{
  "train_examples": 145000,
  "horizontal_flip": false,
  "encoder_activation": "hardswish",
  "encoder_depths": [4, 7, 4]
}
Rows from block 12 of the encoder of a small image autoencoder, named by matrix and row number. Rows with one number belong to one channel. Each number is 128 + 32 x the weight over its row's rms, rounded and kept within 0 to 255. All counts start at 0. Numbers have three digits each.
After each channel's rows are labels from the 100 images, of 14976, where the channel reaches its highest value: "responds to" is what is common among them; "peak on" is the class under the peak. Only what is clearly more common there than usual is listed. The data: rendered rooms with furniture. In brackets: how many of the 100.
# convs0: expand pointwise conv (encoder.blocks.12.convs.0.weight, 384x96x1x1, standardized in use), inputs 0-95
# convs1: depthwise 5x5 conv (encoder.blocks.12.convs.1.weight, 384x1x5x5), a 5x5 kernel
# convs2: project pointwise conv (encoder.blocks.12.convs.2.weight, 96x384x1x1, standardized in use, transposed), outputs 0-95

convs0.363:154103110120081160129128155156172099089081090125085165150151146089119091137153117155149102155155156121115152086132149121124092111124113113152156125138138111088033108138186115111125146105204135202093176136091143050087097173129139179159098086094115138081136118169123146081183135151077136103
convs1.363:117114133118132072101111102102073089081085062112111091112100120094086100119
convs2.363:198171176197162087150162060180085139120129141133157138182090080120147118160138105154110121162109057157123098117112103143103111123110175143130160144134074103101122107099151097112117119100131096142126145175156188131163165139179150107063112121077137145113160135077157148107132192125193134160
responds to: black walls (52)
peak on: floor (81)

convs0.318:149101119105140139104114089119138052122156146093111108162072094169125112105164119112124152205113123123145101105101096111119126081102111106110113108190176102116186162161122108118120130154112122110096179104139111023125174171164198115082131115115129127122147188077143138046170151154127108127
convs1.318:134154153135062118138143122143106105095115191048083120124146078115134108097
convs2.318:155153165168120126100195149091181160120137095094106125149147146181063099157135146103114073106130118131108139149082113154091071148136148125170148118149183143114090134146096183116144154112145100173049082089142171131172146097080130157080111163148077153081097072111144140109074101118106083147
responds to: window (96)
peak on: wall (82)

convs0.39:103082145111162092144094174160151154158191120133129133091086170126062137149130146102123128146139121126112115206059186167092118131095165129153147172143154097158121085148135067153097067137100152141148106118177101146139172144106116087101155178143118092119140138210168089131122087155066136101
convs1.39:115159120125089138142119188149102091143080185120131153177119166140131162059
convs2.39:200141162199136163060107113141075088198123114129120132162102101173106129073175110168143177152162127149111132112147079122111141122111120164115154185112076182114084167101151114100109103176193113097135137131156167111095165146167125082153132073139107158139111139099163102127153195146131128106
responds to: black walls (28); red walls (26)
peak on: wall (64)

convs0.114:066173121092203109135152122107169106139130106098119098149101137117116068099119152108132106132137192117110065164134168155108170089147131107154077150115115109076118135063126089113096166134129129063146122097130114104112143109122149163120131145197125139228126173183100090124120108121199173146
convs1.114:072153136162161175106135172097129071171147129161131082143122181087108130126
convs2.114:136151141118159091175163122125049155130133145098141142181127091108167088116167054113155138126090140143116145173176113180076179125072180132089147177127151121101135182108125027117136124093132170119111160153123120099144076112124102163150119152129162139204109149089148118125150102147163146083
responds to: grey walls (46)
peak on: wall (77)

convs0.87:104091145069139135062120172154121104092090140091084120149104141126155126082124142147097118094128136118094147105115100153127141082121149118175086160171135144183150091156145155172104118158144079135134175159118136066156082149152172180118142086200150081089141160116135079033192134117103130114
convs1.87:125122098070111167146162163088125098182180073166133126127126145110080124161
convs2.87:126135122163174159114079103175100059115144138116178147117056103085083081112168106162126083092130091097113103133151115108171115114087146148140126178086157130110122077143173096118099135114118120128115112144118089055062101145147153113107145136167182123180175138181148058152160131090099146172
responds to: window (93); grey walls (31)
peak on: window (38)

convs0.1:077082139094165089144153113187135097142178151136097108134143121121081175108134125102110185054155166109125170164101058145129164113116144105138169145129156160098122142153126147117115139191131131136083142132064155161078115129106080088071149141136213111125144144092104070110102089145099101181
convs1.1:135141163161111111118157164145028070147135129064134144141148114134117127156
convs2.1:195201165142152143119141099174147137132088121084138145120085116125125148200110161130157150068098139116106112104076091131147083121138082127110154167135098109110076168141114148139111204198159168123115142172152177153117140168182092148135088141171095143169100134097144131133103182121198104133
responds to: black walls (89)
peak on: wall (96)

convs0.340:114107138094106111121117134126142092113128147129144159139134048149156146173138075155170097000082164110145095167104141097105175129108142116134126105171173121076104094137111105149140143160153153155178156124136158135139121195124093132153126198100102126139108165097088136114068142168147165124
convs1.340:134164187133070160136192141114117128134124075106116170164154113080153156150
convs2.340:139107135133132132073174156093062095134139085147134128178140131130095093228086123132061097108075160143105100148070117073126153137085141093102137151127097188136143181111092083133100186128100070181073101079143123147174113147114082122158093138112141150162124159133144154141154141159132121144
responds to: grey walls (27); brown walls (27)
peak on: wall (64)

convs0.346:101097141179174099130062173117077094138173091131150149105072054150146091129119103157141153165117118135108165164127132144109128097095102161127126136180174091138121161112115132122107107184059143074119130085175130171107115172133116090087135099158155072121113229144185134137123139162138110119
convs1.346:113097139133162092155162187124134132146191186096145162129162174132177122152
convs2.346:086150121064105145156089151099107138150120176168136079181127096109136109123147143174123156146149134145144155192106153158130131106109160108158101104125090081137157134096102081132094138099100081216102125162039141049117145145144108124180136177139155069147096142125102173081125086131094158122
responds to: window (93); black walls (64); umbrella (35)
peak on: wall (84)

convs0.165:098113120113125138106090120102094076119150118107137141121110120148156141120142148157076139197157061133125114075129056133139149113136105136103086104144107108240145171140118179148157059104134111122156148126204136086133125115097179148107142135144131066077099089118167115078162167106072157143
convs1.165:183116069073127147112132145136088085114205154132100092164132108137106108126
convs2.165:121128167143191094139173189159141104109160157052119148158104089081089110156141181167122144170132135098125127165100116118134118140119129187095163134116170115120153134144149187107119127153143174193114088125121176060130151215154121102097113117187136125120164178146136094092127081062146108122
responds to: window (99)
peak on: wall (82)